Weights of a small image captioner.
Training: soap at rate 0.0013, 4000 steps, batches of 64.
Rows from block 2 of the image encoder of a small image captioner, named by matrix and row number. Rows with one number belong to one neuron. Each number is 200 + 20 x the weight over its row's rms, rounded and kept within 0 to 999. All counts start at 0.
After each neuron's rows are labels from the 100 images, of 14976, where the neuron reaches its highest value: "strongest on" is what is common among them. Only what is clearly more common there than usual is listed. The data: rendered rooms with furniture.
# fc1: MLP up (encoder.blocks.2.mlp.fc1.weight, 1536x384), inputs 154-230
# fc2: MLP down (encoder.blocks.2.mlp.fc2.weight, 384x1536, transposed), outputs 154-230

fc1.492,153,200,200,200,228,200,200,200,200,200,238,200,200,200,238,200,161,152,169,200,200,200,180,200,200,177,163,200,223,200,200,200,200,200,149,200,200,200,200,234,174,200,200,200,200,200,224,200,227,200,223,200,200,200,200,164,200,200,200,174,233,174,168,173,162,200,200,200,159,200,200,200,200,200,159,200,200
fc2.492,200,200,200,200,200,200,200,200,200,200,200,200,179,200,200,186,182,200,238,200,200,200,226,200,200,200,200,228,200,200,200,236,165,200,200,223,200,200,237,200,200,200,200,217,200,200,200,144,200,200,200,169,200,164,235,182,200,200,200,200,200,200,200,200,200,200,200,200,174,161,226,200,200,200,200,200,200
strongest on: ladder

fc1.8,200,200,179,146,227,200,200,159,200,200,200,200,200,200,248,172,200,234,259,200,220,200,200,200,200,200,233,160,200,200,223,158,220,200,200,241,181,150,200,200,159,232,200,200,244,200,200,200,200,167,200,200,200,240,200,234,200,200,145,200,200,200,200,200,200,200,200,200,162,200,171,200,200,200,200,225,200
fc2.8,200,200,230,200,200,169,200,238,128,200,200,200,200,200,200,249,200,200,200,200,200,200,200,200,200,200,200,200,200,200,200,200,155,200,177,200,225,253,200,200,200,163,200,200,200,200,200,161,200,200,200,215,200,200,200,200,161,200,200,200,200,200,200,200,151,164,200,200,226,200,200,218,200,200,200,168,200
strongest on: pink walls

fc1.538,200,228,170,169,200,200,200,200,200,200,200,200,162,200,200,200,172,200,200,200,200,200,200,200,233,200,200,200,200,200,200,200,200,162,200,200,200,161,200,123,149,165,200,200,200,200,200,175,230,235,243,255,224,200,167,200,200,236,200,200,222,200,200,200,200,200,200,148,200,200,168,200,200,200,200,200,200
fc2.538,200,200,200,200,200,200,200,213,200,200,230,259,233,226,212,237,200,200,200,183,200,200,200,200,200,200,200,200,200,200,200,200,200,200,200,177,200,162,200,200,200,200,200,200,200,200,200,164,200,200,159,200,225,160,200,172,200,200,200,200,225,166,200,200,200,200,200,200,200,200,200,200,200,200,200,270,200
strongest on: blue walls

fc1.554,232,200,132,269,126,200,200,200,200,200,200,230,200,200,200,200,200,200,200,200,200,200,200,200,132,200,200,200,200,169,200,200,200,200,200,200,200,200,200,200,200,200,200,200,224,200,164,200,200,200,200,200,200,200,200,200,200,200,168,200,200,200,200,165,200,242,161,200,200,200,200,200,200,200,200,163,238
fc2.554,181,200,200,200,200,238,200,200,147,200,165,200,148,200,200,200,200,152,200,200,200,200,200,228,240,200,200,200,200,243,232,200,244,200,200,164,249,200,200,200,200,200,200,223,200,200,200,162,200,200,200,263,200,239,168,200,200,200,200,243,183,200,200,200,200,200,260,200,200,200,200,200,200,200,158,258,200
strongest on: teal walls

fc1.201,224,200,200,174,200,200,200,225,217,200,169,200,175,177,200,200,232,200,200,167,200,169,176,173,200,200,200,200,221,200,200,157,171,154,265,200,200,200,200,200,200,200,175,200,200,200,200,200,220,200,176,229,200,200,200,151,200,255,200,180,155,236,200,200,200,200,200,200,224,200,200,234,172,200,200,200,229
fc2.201,200,200,200,169,200,200,216,200,200,200,200,200,200,200,250,200,170,230,200,200,158,200,200,200,181,242,200,200,200,200,200,164,255,200,200,200,200,200,200,200,200,200,230,200,200,200,248,200,200,200,200,200,200,200,200,200,127,246,200,200,200,200,200,232,200,180,137,200,200,200,200,200,223,200,200,200,200
strongest on: lamp

fc1.737,200,200,200,200,275,158,247,200,200,200,228,200,200,200,200,200,200,200,249,225,168,200,200,232,231,200,200,200,200,200,200,200,146,200,175,200,200,200,200,200,200,200,200,200,200,200,200,177,200,159,230,200,227,200,200,200,169,200,200,200,200,160,200,200,200,200,200,164,141,200,200,200,200,255,200,200,200
fc2.737,200,200,200,179,200,200,133,200,200,200,200,200,200,200,200,159,200,200,200,200,200,173,200,200,163,200,200,200,217,200,200,200,214,200,200,200,200,200,200,200,200,200,200,200,200,165,220,200,200,200,132,200,200,147,200,200,200,178,200,172,200,200,200,200,200,200,164,200,200,200,143,168,142,200,175,200,200
strongest on: yellow walls; green walls

fc1.580,200,200,200,168,180,241,200,175,224,200,174,162,234,200,200,228,200,166,228,173,200,179,200,200,200,200,200,200,200,200,200,200,200,200,200,200,200,200,200,200,200,200,224,200,200,200,200,200,200,152,200,200,231,241,200,200,200,231,200,224,183,162,200,200,200,200,200,200,172,200,200,200,200,200,200,200,200
fc2.580,200,200,177,200,200,161,200,200,200,200,185,200,200,167,200,200,164,200,220,200,252,200,200,154,200,200,200,200,255,165,200,200,200,153,247,247,200,147,174,200,200,200,200,200,200,200,200,200,146,227,200,200,200,200,200,200,164,177,200,200,200,200,200,200,200,200,200,200,237,200,200,230,200,200,200,165,200
strongest on: table

fc1.455,226,200,200,200,177,226,175,179,173,200,200,165,200,200,264,200,200,200,227,170,200,200,200,179,200,248,175,200,200,200,200,200,200,152,200,200,200,177,243,200,224,200,200,158,245,200,200,200,200,200,200,200,200,200,165,200,238,200,200,166,200,200,226,200,200,200,200,226,200,163,200,200,228,200,200,220,161
fc2.455,200,200,200,200,200,200,200,200,200,200,200,200,200,200,200,216,200,179,200,200,200,200,200,235,200,200,200,200,200,200,200,200,200,200,200,200,200,200,178,200,200,200,247,200,200,200,200,166,182,200,200,160,200,200,200,200,281,177,200,200,222,200,200,200,200,200,200,200,154,200,200,168,200,228,200,200,200
strongest on: ladder; table; count: four; chair

fc1.280,160,200,200,221,200,164,200,200,200,200,181,200,200,200,200,200,220,200,172,200,200,162,168,200,200,200,200,200,200,176,224,200,244,239,200,169,220,200,200,200,200,200,200,200,200,200,200,150,200,200,260,200,200,223,145,234,200,200,200,200,200,168,164,200,200,200,200,200,200,200,200,200,200,200,200,200,280
fc2.280,200,200,170,200,224,258,200,200,200,200,200,200,200,200,200,200,164,200,166,200,200,200,243,200,149,154,174,200,200,200,200,238,200,200,200,234,229,150,200,200,176,200,200,220,200,200,200,200,200,200,200,200,200,148,232,200,200,200,200,200,176,200,200,164,200,171,200,200,200,182,260,200,200,200,200,226,200
strongest on: teal walls

fc1.472,200,155,200,200,200,200,200,200,200,200,200,200,200,200,200,200,200,200,200,174,146,200,200,200,246,200,200,200,200,200,200,200,258,229,200,200,200,200,200,200,200,226,200,200,236,200,200,200,154,200,200,200,163,200,200,200,200,200,200,200,200,200,200,200,200,200,200,165,200,200,200,200,200,200,200,200,200
fc2.472,167,262,200,200,200,200,200,200,200,144,256,200,156,200,200,169,200,200,200,200,210,200,200,200,174,154,200,200,200,200,200,200,200,200,200,200,200,200,200,200,200,200,200,200,200,200,304,200,200,200,200,200,200,200,200,148,200,200,200,200,200,254,200,200,152,169,246,200,200,200,200,200,183,200,200,200,200
strongest on: lamp

fc1.720,200,200,225,200,145,200,200,200,200,200,158,200,200,200,158,238,200,240,156,171,200,160,200,200,161,200,168,200,200,200,200,200,200,200,200,200,247,233,200,200,200,200,200,200,221,200,222,200,200,200,162,168,200,225,200,243,200,200,200,200,169,200,200,200,200,200,200,200,200,200,144,200,173,200,200,200,200
fc2.720,200,200,155,200,200,200,200,200,200,171,200,174,200,200,200,172,220,200,200,200,200,200,240,241,200,200,200,200,200,200,200,200,200,200,200,200,200,200,200,200,200,200,200,200,200,200,200,200,200,163,161,200,200,200,200,154,200,200,222,218,200,200,200,200,200,200,225,141,145,200,200,200,227,200,226,200,200
strongest on: yellow walls

fc1.755,200,200,200,200,200,234,200,200,173,200,200,200,200,200,200,243,200,200,236,200,174,200,200,163,200,200,235,200,230,200,200,200,200,200,200,200,151,200,200,200,251,155,200,200,200,200,200,200,200,200,200,166,200,166,200,200,200,200,200,200,174,200,200,200,145,200,200,177,231,200,200,200,200,200,200,200,200
fc2.755,200,200,200,200,250,200,167,200,200,200,200,156,200,200,238,162,200,229,200,200,200,200,200,200,200,200,228,184,162,200,200,171,200,200,265,200,200,228,230,200,163,200,200,209,163,200,226,233,218,226,164,214,200,232,232,200,155,200,200,200,200,200,226,200,174,165,179,200,200,200,215,200,200,165,200,200,200
strongest on: yellow walls

fc1.206,200,256,200,200,245,200,200,200,218,200,200,164,200,200,200,200,200,200,200,200,179,200,200,200,200,200,235,174,200,158,200,200,139,200,200,200,200,200,200,200,200,200,200,200,200,178,200,200,233,254,230,200,219,200,230,200,162,248,180,200,200,200,200,200,200,200,174,142,182,200,200,177,175,200,200,200,200
fc2.206,200,200,156,170,185,168,200,167,200,200,200,239,159,163,200,200,200,200,200,165,200,200,200,200,200,200,200,179,160,164,200,226,200,200,200,200,200,200,180,200,200,200,200,163,200,220,200,200,200,176,170,170,180,200,148,200,153,135,200,158,200,200,200,200,200,200,183,200,238,200,200,200,165,200,200,200,166
strongest on: blue walls

fc1.77,200,200,225,165,200,200,200,200,200,200,200,200,240,200,200,175,200,200,200,200,184,200,200,200,200,200,200,183,200,200,200,200,200,217,221,237,161,200,200,200,200,200,169,200,227,200,200,159,200,200,174,200,200,200,200,200,200,200,200,200,200,200,182,200,264,168,242,200,200,200,229,200,157,200,251,200,200
fc2.77,200,235,200,200,220,200,245,200,190,167,231,200,200,200,200,234,200,175,200,226,200,200,200,200,200,200,233,256,200,200,228,175,213,200,200,183,200,200,200,200,200,200,214,232,200,200,200,200,200,200,200,164,200,250,200,189,200,227,200,200,200,177,200,200,243,200,200,200,200,240,200,200,220,173,200,163,200
strongest on: lamp; blue walls

fc1.429,227,200,161,200,200,200,165,200,200,200,200,200,200,200,200,200,200,233,200,200,200,171,160,200,200,239,249,200,200,174,200,177,200,236,235,173,200,200,200,239,200,200,200,200,200,200,200,200,200,200,264,200,200,200,156,200,200,200,200,200,226,200,200,200,200,200,200,200,200,184,200,200,200,220,235,200,200
fc2.429,200,200,200,200,200,200,200,200,200,166,226,227,200,200,200,200,177,200,241,200,250,200,200,181,179,200,152,247,200,221,200,200,200,200,200,238,200,200,200,200,200,217,200,163,200,200,200,200,164,200,200,200,200,175,200,200,148,200,169,200,200,200,200,169,200,200,200,236,200,200,200,225,200,200,200,200,178
strongest on: purple walls

fc1.20,200,200,200,200,200,200,200,200,251,200,200,248,200,200,228,200,223,200,200,200,161,200,200,200,159,200,231,200,200,225,200,230,200,200,235,200,200,259,217,159,236,200,200,165,200,200,200,200,200,200,200,165,200,170,200,200,238,200,200,200,200,200,200,174,172,200,239,200,200,231,200,200,200,200,200,200,200
fc2.20,145,200,200,200,175,200,200,200,157,200,200,200,166,221,200,200,231,200,200,200,254,200,168,200,200,200,200,222,191,171,237,162,200,200,200,200,177,200,239,200,200,200,200,200,200,200,200,158,236,200,153,222,200,200,200,200,164,162,200,157,200,175,181,200,200,200,200,200,200,200,200,200,200,200,173,200,178
strongest on: green walls

fc1.613,221,200,200,200,200,200,150,200,200,200,200,233,200,200,200,200,174,200,239,200,165,200,200,200,200,172,238,234,200,200,200,200,152,200,168,200,200,218,200,200,200,230,200,200,200,200,200,250,182,200,200,200,177,200,200,244,200,173,200,161,200,200,231,200,200,200,200,227,200,200,200,200,200,200,200,200,165
fc2.613,212,200,180,200,232,200,249,200,161,200,200,200,226,183,200,200,237,167,200,200,200,200,200,168,200,231,200,200,228,242,150,200,195,200,178,200,189,177,176,200,200,200,200,148,200,233,163,200,237,176,200,242,200,200,200,200,178,153,174,200,170,229,200,200,200,200,228,200,245,245,232,200,164,200,200,174,200
strongest on: black walls

fc1.243,200,200,200,200,200,176,181,215,200,157,200,200,241,200,200,178,200,200,200,200,200,170,200,175,200,200,200,200,200,219,216,175,200,200,152,200,200,200,200,200,200,219,200,200,200,200,200,238,184,200,234,200,200,228,200,200,200,200,200,200,169,237,200,172,200,200,177,229,219,200,249,200,144,200,239,200,200
fc2.243,200,254,239,200,200,210,219,200,166,200,200,200,200,200,200,184,245,204,200,200,200,241,200,200,227,221,200,200,200,185,246,200,200,200,200,222,200,185,159,220,200,200,153,200,200,200,187,200,200,166,200,200,200,200,200,200,175,200,200,200,200,200,200,169,200,200,200,200,233,200,223,200,220,180,155,220,200
strongest on: yellow walls

fc1.364,200,200,200,153,231,200,173,200,200,200,200,241,200,200,200,234,200,200,239,200,200,200,200,200,200,259,200,200,200,200,176,200,200,226,200,158,200,200,200,200,239,200,200,200,200,200,255,238,200,255,246,200,200,200,200,234,179,161,226,256,171,223,236,200,200,200,200,200,200,223,200,200,200,200,200,200,200
fc2.364,200,219,200,180,222,150,200,200,200,200,200,200,200,256,163,200,200,200,135,200,200,200,158,200,200,200,200,228,200,221,200,200,200,200,200,200,200,200,200,200,200,200,200,200,200,200,154,200,200,200,141,200,200,200,200,200,199,200,200,200,200,243,200,200,243,200,200,200,200,200,200,200,152,200,200,200,200
strongest on: yellow walls

fc1.319,200,200,200,200,173,200,200,200,200,160,239,200,200,200,200,200,200,200,200,200,200,200,157,200,200,200,200,234,200,200,200,167,228,200,200,200,200,200,200,200,266,200,200,200,200,170,200,233,200,200,200,200,200,200,238,232,200,227,256,200,200,200,200,160,225,200,200,166,200,200,167,200,200,200,200,200,234
fc2.319,156,200,200,200,200,257,171,200,200,200,230,200,239,256,200,200,200,200,200,200,200,200,232,200,200,200,170,200,200,200,200,200,169,200,200,250,200,200,200,200,200,200,260,237,200,200,240,175,200,225,145,200,200,200,200,119,157,200,200,200,200,200,200,200,165,200,200,200,143,200,200,200,200,200,200,219,200
strongest on: blue walls

fc1.384,200,200,200,200,245,170,200,200,200,166,240,200,200,200,248,200,200,200,176,200,200,200,167,200,240,230,200,212,200,200,217,200,200,175,200,200,200,200,200,200,200,200,200,167,200,169,200,200,200,200,200,200,200,200,200,200,200,162,200,200,152,223,200,200,222,179,200,163,164,200,200,200,200,179,200,174,200
fc2.384,169,200,200,200,200,173,200,214,200,200,200,258,160,200,200,200,200,221,200,200,239,241,182,270,200,200,200,250,200,180,200,200,200,200,200,200,200,154,200,200,200,200,179,200,231,200,200,155,200,200,171,200,200,279,200,200,249,200,218,200,200,200,200,173,200,200,220,200,200,200,200,200,200,200,200,200,200
strongest on: ladder

fc1.549,200,200,200,167,200,200,173,200,200,237,200,200,200,200,234,200,200,200,200,200,200,200,200,221,156,200,200,200,170,200,200,233,200,200,200,200,200,200,225,200,200,200,223,200,200,200,200,200,200,252,200,156,200,200,200,200,200,200,200,200,200,200,200,225,200,230,200,200,147,200,200,231,200,200,200,216,200
fc2.549,144,229,200,200,200,200,247,200,200,200,200,160,200,200,159,200,200,200,200,200,200,200,200,200,200,200,200,200,200,200,200,200,200,200,259,180,165,200,200,168,200,200,159,200,200,200,200,200,200,158,200,200,200,238,179,167,253,200,200,200,200,200,200,155,241,200,218,200,235,200,200,200,226,200,168,165,241
strongest on: green walls

fc1.338,179,235,166,240,162,200,200,200,200,232,200,200,234,200,200,154,165,228,200,200,200,172,175,235,200,256,200,200,200,138,231,200,164,200,200,200,200,200,200,200,200,200,231,200,200,200,200,244,200,200,216,200,170,200,200,200,200,200,200,200,200,200,200,228,200,230,200,229,200,227,200,200,168,200,200,200,249
fc2.338,200,200,200,200,200,200,200,200,127,200,200,200,200,179,245,225,200,200,200,200,200,218,200,200,200,165,200,200,200,200,200,175,200,190,200,200,272,174,200,220,200,200,200,200,200,174,200,200,200,178,200,160,200,200,200,200,200,200,200,181,163,200,227,200,200,168,200,200,200,200,251,200,200,200,200,200,200
strongest on: teal walls

fc1.680,237,200,200,200,200,200,200,200,200,156,150,200,200,178,200,152,200,250,200,226,200,200,200,200,200,200,200,200,200,221,200,200,200,200,200,200,161,200,200,200,200,200,178,200,200,200,170,200,169,200,230,229,200,159,200,232,200,200,200,200,249,200,200,183,200,169,200,200,200,200,200,200,170,170,200,200,200
fc2.680,200,200,200,200,200,200,200,200,186,200,200,185,200,200,200,248,200,200,200,200,200,200,200,200,200,200,200,229,156,200,232,200,200,200,200,153,200,200,200,257,200,200,200,250,200,200,240,200,200,200,167,200,200,200,151,200,140,200,214,200,200,200,170,200,200,200,251,200,200,200,200,215,222,175,200,230,179
strongest on: yellow walls; orange walls

fc1.327,183,241,200,200,200,167,181,200,200,200,200,200,174,200,200,158,200,223,171,200,247,242,200,200,200,226,200,200,200,175,200,200,257,229,200,200,200,172,200,200,200,219,200,200,200,233,200,200,200,241,200,226,200,200,200,200,200,200,174,200,200,200,200,200,200,200,172,200,200,200,200,200,200,176,200,200,276
fc2.327,200,200,200,200,169,244,200,200,200,200,200,200,200,200,200,200,228,200,200,200,200,200,200,200,200,200,200,262,200,200,200,200,200,231,200,200,216,200,200,200,200,210,200,200,200,144,200,200,200,180,200,200,200,200,200,200,200,200,200,200,200,200,174,200,200,200,239,200,230,220,215,216,200,200,200,200,200
strongest on: ladder; count: four

fc1.43,200,200,200,200,200,200,200,200,200,224,200,200,200,143,200,226,200,232,200,200,244,200,200,200,200,200,200,248,155,200,200,178,200,200,200,242,200,200,200,200,200,200,161,200,200,200,227,200,200,200,172,200,240,200,200,225,164,200,168,200,200,200,200,200,168,200,200,219,171,200,200,200,200,200,200,200,262
fc2.43,200,200,227,200,227,200,229,200,200,200,200,200,200,274,200,200,200,200,200,200,200,200,200,176,200,200,200,200,200,200,200,244,200,200,200,200,200,200,200,200,200,200,200,200,160,200,178,162,200,200,200,200,200,200,200,171,200,200,200,200,200,200,146,200,200,229,200,200,200,260,234,200,200,200,200,200,200
strongest on: green walls

fc1.262,166,200,200,269,236,154,200,179,200,200,270,200,200,200,228,200,239,167,200,200,200,225,200,200,200,249,200,200,200,200,220,200,228,200,181,200,200,200,200,200,169,232,200,200,200,200,200,284,232,157,200,200,200,240,200,200,225,177,200,238,200,239,200,200,245,200,200,200,164,172,200,200,169,200,200,200,200
fc2.262,200,180,200,200,220,185,200,228,200,200,200,284,176,200,200,200,200,200,154,200,200,200,169,200,200,200,200,210,200,166,200,200,200,200,200,254,200,146,200,220,200,200,200,200,200,177,138,115,153,200,167,200,200,258,200,200,200,179,200,200,162,200,200,200,240,200,200,200,200,200,200,200,200,200,200,200,200
strongest on: ladder

fc1.374,200,200,200,221,200,200,200,174,200,200,238,200,200,200,200,200,200,200,200,200,200,200,174,225,200,200,242,241,200,200,200,200,200,200,200,170,200,200,200,254,200,200,200,180,200,200,200,200,231,200,200,200,200,200,200,218,200,247,200,265,170,140,200,229,228,200,200,200,200,200,200,200,200,253,200,200,200
fc2.374,200,223,167,200,200,179,200,200,200,200,200,200,184,200,171,240,200,223,200,159,138,200,200,200,164,200,200,200,175,200,200,200,200,200,177,169,200,200,200,173,200,219,200,200,200,222,220,200,223,175,200,176,200,200,200,200,165,200,200,179,200,242,200,200,200,200,200,200,217,173,200,200,158,164,200,176,200
strongest on: blue walls

fc1.743,236,200,261,200,200,200,200,200,200,200,200,200,200,221,217,175,175,227,176,200,200,200,200,200,200,200,218,200,234,200,200,200,200,200,200,200,165,200,200,200,200,200,200,200,200,200,200,200,218,174,229,200,217,200,221,241,227,200,200,236,200,200,176,242,200,172,200,200,200,165,200,237,239,200,200,166,200
fc2.743,200,244,228,200,200,200,200,200,200,200,200,234,200,200,200,225,200,169,200,200,200,200,200,200,200,200,200,218,200,247,200,200,200,200,243,200,200,165,200,237,185,200,200,176,200,200,200,200,223,200,200,200,177,200,200,231,200,200,200,200,200,200,200,200,150,200,200,200,200,200,200,200,200,200,155,200,237
strongest on: green walls

fc1.272,200,200,200,164,200,200,200,247,200,200,200,200,200,200,200,200,219,200,222,157,166,200,200,200,215,200,200,223,178,200,200,200,250,200,200,200,220,155,164,200,230,200,226,200,220,200,226,228,141,200,200,200,200,243,200,240,200,200,200,228,236,239,168,175,200,200,168,200,165,200,200,200,200,173,200,172,231
fc2.272,200,200,200,210,242,200,200,164,200,200,257,200,200,200,200,239,200,248,200,227,182,200,200,177,200,200,200,230,200,168,200,200,148,166,200,200,200,191,241,200,200,200,172,200,182,200,200,261,200,176,166,200,181,200,231,200,200,200,164,200,200,200,238,200,200,200,200,200,200,200,230,200,171,232,174,200,149
strongest on: table

fc1.244,200,200,176,140,200,200,200,200,200,200,200,181,173,200,200,200,200,200,235,200,200,200,177,200,200,200,200,200,200,200,169,176,200,200,200,200,151,200,200,223,152,200,200,200,179,239,200,167,237,184,200,171,200,200,200,200,200,200,200,200,249,218,200,200,200,227,226,200,200,200,200,200,200,200,221,200,200
fc2.244,200,200,200,200,200,200,200,174,170,200,200,200,254,154,247,200,200,200,200,200,200,172,200,171,200,244,234,200,170,200,200,165,200,190,219,200,200,171,184,135,200,170,200,215,175,200,200,257,200,200,228,200,200,200,200,200,200,160,200,227,200,200,200,200,200,200,152,200,200,200,200,250,200,219,200,179,200
strongest on: blue walls

fc1.195,200,200,200,200,200,156,200,248,200,200,220,200,200,200,226,175,235,200,183,173,200,181,200,228,200,200,170,200,200,200,238,200,236,200,227,164,224,200,200,200,200,200,200,200,200,226,200,200,181,200,200,200,200,200,200,200,166,200,225,200,200,200,173,130,200,239,200,225,200,200,200,200,200,200,231,200,200
fc2.195,200,200,200,200,174,200,177,236,222,200,200,200,170,200,200,200,200,200,200,200,200,200,200,228,200,200,200,200,200,200,232,200,200,168,200,242,235,179,200,200,200,200,259,200,176,159,200,200,200,238,200,200,182,200,200,200,200,200,160,200,200,200,243,200,200,200,175,200,200,200,200,173,200,200,200,200,200
strongest on: table

fc1.63,177,228,200,224,200,200,200,186,174,242,200,200,200,200,200,200,200,200,200,200,200,200,200,200,200,172,200,200,155,239,200,178,200,200,200,200,218,200,200,168,200,239,172,200,200,156,200,200,200,175,200,176,231,177,182,200,160,242,200,156,236,172,200,200,200,200,200,200,200,179,200,175,160,200,234,217,163
fc2.63,200,200,200,200,236,200,236,200,200,200,200,200,200,200,217,200,223,200,200,200,200,200,200,173,200,251,231,200,180,200,200,200,235,160,154,200,200,178,200,200,228,200,200,174,200,254,200,200,200,200,200,260,200,200,189,200,170,200,200,235,200,200,200,200,180,171,247,200,200,200,200,200,178,200,200,200,223
strongest on: black walls

fc1.521,200,200,200,200,200,182,200,200,178,200,200,200,200,200,200,200,238,200,200,224,151,178,200,200,200,200,200,200,200,200,200,200,251,200,200,200,200,123,173,182,200,200,168,200,200,200,234,200,162,237,200,200,200,177,166,200,200,200,176,200,224,238,200,222,237,200,200,200,200,200,200,200,223,154,200,226,200
fc2.521,200,200,200,200,200,230,239,200,200,159,219,161,200,166,249,239,161,200,200,234,200,200,200,169,200,200,200,200,165,190,200,200,163,173,200,228,227,167,200,200,200,200,167,200,162,234,200,215,200,170,255,200,200,178,163,200,200,200,200,200,200,200,184,200,200,200,200,174,200,227,200,212,200,200,171,153,200
strongest on: teal walls

fc1.330,200,200,200,156,200,200,200,200,200,200,200,166,200,200,148,200,200,165,200,200,170,200,200,200,200,200,200,200,200,200,200,200,254,200,200,200,200,224,200,258,200,200,200,200,200,200,200,200,200,200,200,232,200,172,200,200,200,200,200,200,264,200,229,200,200,200,141,244,200,200,234,200,177,200,200,200,200
fc2.330,200,200,200,200,200,200,200,200,200,173,200,271,200,200,200,200,200,200,200,200,200,200,200,200,223,158,146,200,200,200,200,200,96,181,200,200,200,224,200,200,200,200,137,200,200,200,200,200,200,200,164,200,200,130,200,200,200,200,165,165,200,200,200,200,161,200,200,200,200,200,200,200,200,200,200,200,162
strongest on: pink walls

fc1.60,200,200,224,200,200,200,200,200,200,200,200,200,200,200,200,200,200,200,200,200,200,200,200,200,252,200,200,200,200,200,174,200,235,200,244,200,200,177,200,200,200,200,200,155,200,200,200,200,172,261,200,200,200,200,200,200,200,230,200,200,200,200,200,200,200,200,200,200,178,232,200,200,139,200,246,200,200
fc2.60,158,237,200,200,200,200,200,200,200,200,200,200,200,200,177,200,200,200,200,200,200,200,182,200,200,215,200,200,161,200,200,200,200,200,200,200,200,200,236,200,269,166,200,200,200,228,200,200,248,200,200,200,200,200,222,231,157,200,200,200,200,200,200,200,200,200,148,200,200,200,200,200,200,200,139,182,200
strongest on: teal walls

fc1.177,200,200,200,200,200,200,200,200,200,200,200,200,200,200,169,234,200,200,165,169,200,200,200,200,200,200,200,200,200,200,200,200,200,200,200,200,200,182,200,200,200,200,200,200,200,200,216,142,200,233,245,200,200,200,141,200,200,200,200,176,225,200,200,200,177,200,200,200,247,200,200,200,200,200,200,236,200
fc2.177,161,200,200,157,200,238,200,200,200,200,200,152,220,200,200,200,200,224,200,200,200,219,250,200,183,174,155,200,200,200,170,222,200,200,200,200,200,200,200,200,235,227,234,200,200,200,200,200,200,200,139,200,226,226,224,200,200,200,200,230,240,200,200,200,200,200,200,200,158,200,200,200,200,148,200,200,200
strongest on: black walls

fc1.547,200,200,200,200,200,200,200,246,200,163,200,200,200,200,162,165,200,223,200,200,200,231,234,200,200,200,200,234,200,200,200,200,200,200,200,244,177,240,240,200,200,172,272,164,200,200,200,200,223,200,200,234,200,200,200,200,200,200,200,235,200,271,200,200,200,200,200,200,200,200,200,200,200,200,200,178,200
fc2.547,200,176,200,220,200,174,200,168,200,200,200,154,184,200,200,218,168,200,200,200,226,170,200,200,200,200,200,200,200,200,200,200,200,200,200,200,200,200,200,200,200,200,200,246,200,200,133,200,200,200,169,157,200,200,157,200,200,200,200,200,200,176,200,200,200,200,181,183,200,200,252,231,200,200,200,200,200
strongest on: lamp; yellow walls

fc1.187,166,200,200,200,200,200,200,200,200,200,200,200,200,200,238,200,200,228,200,185,200,200,200,159,200,257,200,200,217,200,200,175,244,249,200,200,200,200,200,200,200,200,200,200,200,235,200,200,169,200,200,167,163,200,200,200,200,200,200,200,200,218,171,200,200,200,200,200,200,200,200,236,200,200,227,200,200
fc2.187,200,232,200,200,200,200,200,200,200,200,200,200,200,228,200,200,200,174,200,200,200,230,200,157,200,200,156,200,200,200,200,200,141,200,200,200,200,200,224,200,200,166,200,142,200,200,200,200,200,200,200,264,200,160,200,200,181,200,163,200,200,200,200,200,182,161,251,200,200,157,200,200,200,200,200,200,200
strongest on: green walls